From a checkpoint of a small image classifier: layers 12.
Rows from block 2 of a small image classifier, named by matrix and row number. Rows with one number belong to one neuron. Each number is 128 + 24 x the weight over its row's rms, rounded and kept within 0 to 255. All counts start at 0. Numbers have three digits each.
After each neuron's rows are labels from the 100 images, of 14848, where the neuron reaches its largest size: "strongest on" is what is common among them. Only what is clearly more common there than usual is listed. The data: cartoon faces. In brackets: how many of the 100.
# u: gMLP up (value half) (model.blocks.2.mixer.u.weight, 768x256), inputs 86-171
# v: gMLP up (gate half) (model.blocks.2.mixer.v.weight, 768x256), inputs 86-171
# out: gMLP down (model.blocks.2.mixer.out.weight, 256x768, transposed), outputs 86-171

u.732:134140107156072126099129127147148083123121188111137155133123117123147090099130142169103106127097135100149099161115068080088117089133111097146122126117119117155150142133126141094109170180133100141183117124159159136116118106110100140142164100103122119143166143
v.732:098120146136092165152119122157133138158152128121099106161153106132122135112093168054159120086159087122097108119143103143132131125112182104107130119083118129114119118166145150141148131112087137144163155135133133142102108117162092119157137128167130131132152101
out.732:137130122144147132075138106127131151133155088164132120116143101117101134112140140142181144120100151095110117156145122169147132172122117088123148127097131121130083144137150123185062151134140163142136101107135129178119141120146182065110140138107149134118123124
strongest on: sad (51)

u.147:156129125138113098120128166094119141108101164147147088148137130118112106111099109124089159136129175122099137159127176156128120122136110114173132117107093144144117111127115125140128099113139140136116119155134087128061119122177126119152093134137110131098138141
v.147:069168078121151093085129083122138136098087107092138123140151129125118161162131112160162130143099143167126071130145106119112129137125121148127131129123139130124124123148094140158149140136139167081121143131131133122165124143152159162077117134128137155133118140
out.147:145117180135125137119086122162129156103112138103124126143099096148148132091158138181092129112140119126151119130148100095109146124142143123094133115130131147118121150167118153116170126094180130165121115100155112148129122133136102124099085102062148166120088108
strongest on: sunglasses (99); grey face (43)

u.90:175120094148153112146165143139106131143123110131096104128141121093087136132129126119118155099115134112160112141130144168122121165177084128096121092173137112148109105173146127160143155133106115177174140150110146123120127164147116155136135099147094127129154144
v.90:152141100118095146137121108147108129103113150114099141138128104122148141146114136058111123114140125140170114113107108115169128116113157092126114146100121095145079138122171128149142128097103086123124134139158110145127113101101148151161136136112141053134141133
out.90:080159131146155147131167120106124099135130146131181146194131122155111142145118128137145102134151153133091154117126114103121096127143175119137112099121115062095105116164133105127163119117135127119116122122181147163104194098109144125148168073130099135153120112
strongest on: sad (45); angry (42)

u.8:100134147143101132143109132144141101112153106119142092119142137134130103103163149064126123106130078119106096120116127149121156209138148158076083131109150117074122141120135103105137124134138095113144134121140127139120134176140068122132119146167106125181125135
v.8:118131118120112138111154165111129119117128112099172102111149105149109106169096081092123155118160099124109103127143133116130114106120155142141124116155175102115113146156117138172111107118122123152127119123128137146144109114089132117142181114118110151132126090
out.8:153110149136143106127123140122146118170081147150169116120122110114133135110143135170103122156120139143110130167163128117134114131132164140178119129090130118131103114131119129154118150109109128109119112181161164087121097119114122141177130117105144138111144115
strongest on: blue face (35)

u.87:096108146136104074122149115117144150084115142082098113137137153140115142163110097149142159136122069157134144130144131116137120138160149102134189162115069100155181157158114122133164115149152101104101139151121147173176105149168097177100119146144111112108119143
v.87:151156117124117112126151120126123139126114095155111099140116089113144153139106100104126108095106148132180117101091132131102133121113120118098067150128099184153132122145130126142120137114132172120135099099134105114116172109117105124150079150130134128135166124
out.87:113124122127127126179133099133131180084121121134159119144149146127154099084158151130099081183189114134136150157105104120129130118162083162147157118163169168115144127114144087114156137133103074119118163152139111102125088134112139104125122136147141139096132165
strongest on: sad (30)

u.620:142147140107161121134107124138173115131098141148135108158109146127145106140175117131177099152140133141134124142114133131120115132147118139131117155105150101119179149115166160085119139087163165136101182121111138143101079125151107170102104138102092152169130161
v.620:147116098105134113088109173150145142137162123128102134128096140143117147150122071068143080113118103122140133139134116174165112130093090169093127144166122131095132101077101064061135130117131130134129107101106179118122141097120111133086128145138165149105136165
out.620:158114138126126134128133126159072140128131126114134123116094114094102133125125131171130103101110166123093128133163133124141154139135137155092143125133126168124082124097112087154123153172093093123158156131127150111082135147137101112139142076118172130077167122
strongest on: sunglasses (31)

u.522:112108083133109140141128151149105102106131120123141102180168096138155154130110141103130140145113173092087111102158104093112101148105104132093109090114146108138131153118152145140137163129127133114128117154125147125136148180143111139082124119075112132128158139
v.522:076094154091126130096165176143143114128129133124113134086118136162146092151102119131124149117140102124104136139150097102167105103150171111107105104151135168114187177122110174128130137126130134109140136120139122123099153145130136120131132117127093062101130153
out.522:093129136113118120121117119133155155156111131122109136130159136148097142180110132105125191118117100089148124133131115146114122124124135149167138092151115128061108092098135153106152091153131110147146135179059153084148130137121109135120089146160139134130106121
strongest on: blue face (52); sleepy (34)

u.622:089137147100151138143147168111066140093130114125124140146110136114130127140098145108094144136147097146104140094184124109114102113125163143086144122141164127129125112100102141065150087136109123119151122104133156174123105145083114144106088123097090122135128126
v.622:135131081118106098153116174113113125153108123107137102138120111143124135081168127121137113115133125153143158166092127090129113107131084138163140111186117120141062115113132097116171138133108090173115111120142117146093133108162105133174150153127126179137083093
out.622:126110118138120117105111090135132133096160164140217187187131142140077154156123138127117065129137140153112117106146114111121121114156088149146171127097122114129138116120178161108148162132161095135141136140140113066068147109115088089126140144140178125118095154
strongest on: blue face (63)

u.368:101120125139150134089118129144107121137135154156123139111148145160109132108139123154161130141152110142144126149091128156127137113135187142132157156124123094105086130143183147105144140161110105115168091163178174109126191114155120139157092152118140090150101097
v.368:139124175123117136127107102121100148126143138143191115161125146160133129099131095132143167151157139123141091177130120144128160122144165130097155084114140117121170151097138107157133152112118150153108111109126164139125106099153162141095109079104141113139160137
out.368:150095156098124077130163161156095163123128064120093155134145115117140152126146136141094130161096156104108156152137110101155137160156208068109146116097132107092154104123096135133139084148150120113106132084111132133138093146081133136125142125110151126116142105
strongest on: looking right (61); teal face (51); green face (35)

u.206:106114100162120131169129138141145123137139097144121127127124124091120176098133142188097127145092140095123119146138118100127098158125079136086148106117104144181137124162084157136109140136118137138149083098140138137132143147108128149093080155137122121140191122
v.206:148167146057119149154161121145125096112156113138146096108159174150143125141082149141152166116113082106102097130100160110132170100133103149104104109119166139107145142152172109182124109128075146117108110117142139130091126137133141117089129127158126117111075183
out.206:097091125158143131123133133133146145041167135129104115129122092135136125184097138122084102106123130076148128115124133140109095136119099110110098128132154097124152158118119130127130127116138157183077121146145141125074117164160165116149120118132126119122133131
strongest on: laughing (37)

u.408:107094161110119126152140112151122139150118105155105112135134140127167089112125124101154128136099108158127119144156157153109096154113105177117145168132153098099132135117130135141114137123122078131139161139150122124130086117142171151150143112124120140143115103
v.408:119092107155166095137107105158158167103166122096156140094126148120126139112122156136138159079183134101136111086147110119139087149115199095114159115074137073135110139142118133116148130123150129129096154141125144143152126151123137129138048134091125140067125099
out.408:169130061149119155145094144090118117134152137133119133135120090120091152144106124131107119132115134105119126101143096104117133144189134163135132115114177101131130108097127131140137149145135161158121121139101140136079123153142126098135087152145123126103123138
strongest on: blue face (50); sleepy (36)

u.582:120114139100102113121155110129129106100136144134144093177109167124094139154107131122112135111146163100158152096101106132167111111140120126132120117180073131154101124133144122115120138124115148135161074139112115142147098149145144159102135086153101118112117152
v.582:141174131124164140128142096145127144145057164128140133086167166121136163123129149129122093159100151152110150142119174139116084130143132161113171102122104177099179146123154134142155137117142148151120113099086155162171130128091141159123157149169111142127143090
out.582:158102135141114093199107106181140131127110122143121150092150110185126159115113139146151111141133065156174139132166124115108168163126149142124155128087093167146135146126114079132115154166088089127121119141119131127118133140138143127138163192132133134104134130
strongest on: laughing (98)

u.323:173117065107127124109153147133123142171144180095153158154135106145136099142106118131162129120139089090149148117135142177087114109131135079105102135095161115125133169102132143136131170097133178057115133146077106116101121114116155076156148130138097142153130157
v.323:113115112106154116156124155175126092126075133141080126113123137152146183123135143128134137106102099142110132129105144097137148135134143101146131111148130162105121129183093131153089143132148151129120136142113103115114134153118135163134130126147159108181120148
out.323:132130143128136140111160138111183133123133118139142133124144153154140159132144122149129138148146141115107169107169131136094134132122095133091120109109121091081142122120137152140155150130136138141169139134120103123113110134151091143134165120088134112125112137
strongest on: blue face (48)

u.459:125153136102107123108164096115105147131148080198122157171133141161104107141139116086133098098110136110144151099135128093138090116139115138168161108134141117152141177084134133101127086126137121111104140125160109141083163186160155125124119145101111164101116100
v.459:108117160092082113129155122131151122145072140118108141140132111088092135120090110102115137107109126127123107116169099137120087124113140141150095139126145127115117119131099153137139104138117160106151125115123124126135142136083096094157093143138155122151136128
out.459:153160134098085103121148154125126129114132139132151110095127125196152144130181133089142097117124166126076161160165142124129139113132108098106067096154140139127111072147173096097106103152141113104138145118108138147143124145119169145094079072131140150110130103
strongest on: laughing (42)

u.683:099163160108097098163128133106159116128170137118111098135094138127125122163120111112125179101171117139122132149111139124127098134173154124138170165116127097105143091094145154103113092136119131185111122146128136110092121156107142099146117119097115138119157124
v.683:117078114128162106147133100177140153110136131126169110083137136138103156130137108140109114093148154127116103117128114130162126139173140147164096112122163125139098163124082124125093146139127123139128110138127153142124121148111103119112089125118096141097100156
out.683:098094127162149165140107171133163154128125152093093182125104144119119093064175127133118163129111145116120110121124138141135136114109138129110126082122184140129112140139125151091143108119114123113160124100145116129172079156142141114139103122115144095120122120
strongest on: laughing (78)

u.531:165102148172127094088101144152183110105147100108137153140148120140134079110118126161121138111164124132090110129086123130139139141122140102133136143140139112169169142107110137150113125136115199100140140102145162137167146117115147125131142147122097149124122110
v.531:122156142138116099139126155131125128074143086135132154183073092128081140092121143127151121111109116106162106143159104132113155126111147116150106100130143120094135140148103170149156080095097099129107094127166096070106124144165113098107106161132119137116137137
out.531:110163128107156128104104161123089104147111085160121104130123117119098172091153164125142074122123165143139140152130143129163101097154158122152098130081124093153152118151159116160139167090121101118116108133175149166131141171112142124145125066142139119126114145
strongest on: sad (59); angry (41)

u.78:179106150152119114113108119142127153108097104138113126113111149179154087156103127108105172156106153139121154111118145140126117105174072097134117126153121078208124152165129095138077150070123113124127136164125144073123140156123118142115146120107109130157134113
v.78:137083142152107135176130126119099130151136120139077159115104116126121130094106131119091157127105097119115123123144091116146128136125152130150130118160132117163128127124103142119100079201112151077133092117075123148151110128205114184125137133162160114141168150
out.78:109106139124085152129113113150122155179133155113179104113132091140156162099107119096114145134117137124153131184122048103157123129107138111162142130140168138118060149141148083126135141149111131125116113126089108152152129147124068126130099168121155121158095147
strongest on: laughing (64); grey face (33)

u.614:105153115122108107091144176164120132145134108105158138149199101141140111089137099155108130156128095119141121144147106135174166107136098135112123138109159137154156112155092129103127131126102123137124190133145112154114115148126129204130060124102146154119128126
v.614:130124142152084126152116160084115126140137133100153131113124119103096122140116108119076083127104116085139135119145164131108116149107143110168133143093125175107101120110094133084134173147117166153103142148128131150096136140138093114090137114143147138138058141
out.614:139095156149117150147126134124108126096138105144113115112111140121101097111076105098121084140172137089104114167100169117129090136136161111120168140123095111116093101113185152171150139141150142143149116118126117128166156078095120076120123104182095105122132107
strongest on: blue face (41); laughing (39)

u.176:163117130136104087100152133136113140115160148126162109145138159108120142122101123073133126151134112123088119131118102125145135113110130136087129126177118084153142112141151119112120116070093129168141125128115168072123118114125097078124108138101104147148149137
v.176:137161133101108138114142120129129176137080126118115161132164115152146140144147098176160080159121135147115125126125137141130137129095113078113138144148139130183140111129105130124108108126171127165139142132164160096159123130159113117107186117139129148110124123
out.176:141124119121157162101143126109122139125112129131134140085121131188152083092104144136106131157122096106140125148155139146124105146106118118109105149113113151126094121100182115128122126133166175162159087139117114173116079105112112117145113146117110107087184144
strongest on: sad (97)

u.767:147130103120165089165152156155135119062099102113062101141159077121138170154093130144189107142135138105113092108121123128135139154138123132142137155169144095136149100131161129144134156107100162067131106136134100120112112134110120131123111121144143140136110136
v.767:119108149117160071108127176163122153135099152143126114103149146107099124155099113143126136139103130152143154155123148109131139137130170148125082138153105152117148133139097090102136120089070126134133131134138114137115134120137075127145114112128084116114113140
out.767:107112124139120157127111157157131138167130078147115081110140159137103125101099150185097158120129134134113096152111103120129114113104139104117123135076087174127123138136128133144166122160166122136144140139123118167125144112109108154121146136114129125109143151
strongest on: laughing (51); pink face (44)

u.213:130151136139122167115112145100151140141155139100154157185123113140106104129131193139128099085120116113110136135123147091127159112126127169138161134109151077129102124123128154116166150101127132150150117172121139108101149140148138135107135109120056125154112165
v.213:140138114134107139156125148110112119106147127102162173137096095125108130115119115169092113167099159096101173123125153129127156113173141113135108076114118145134161121131132125101141134111110134082130150145127176129145174135105119166157180124142101160120103176
out.213:133143155102120144122121139157095086128115118134152094070128086123172101096129131120136153177097118157130163110105106136082120135146090089127122120174123145105142165155141087123116122155082149134114127119152124122121161133121150139106123134146139078158110089
strongest on: blue face (54); winking (29)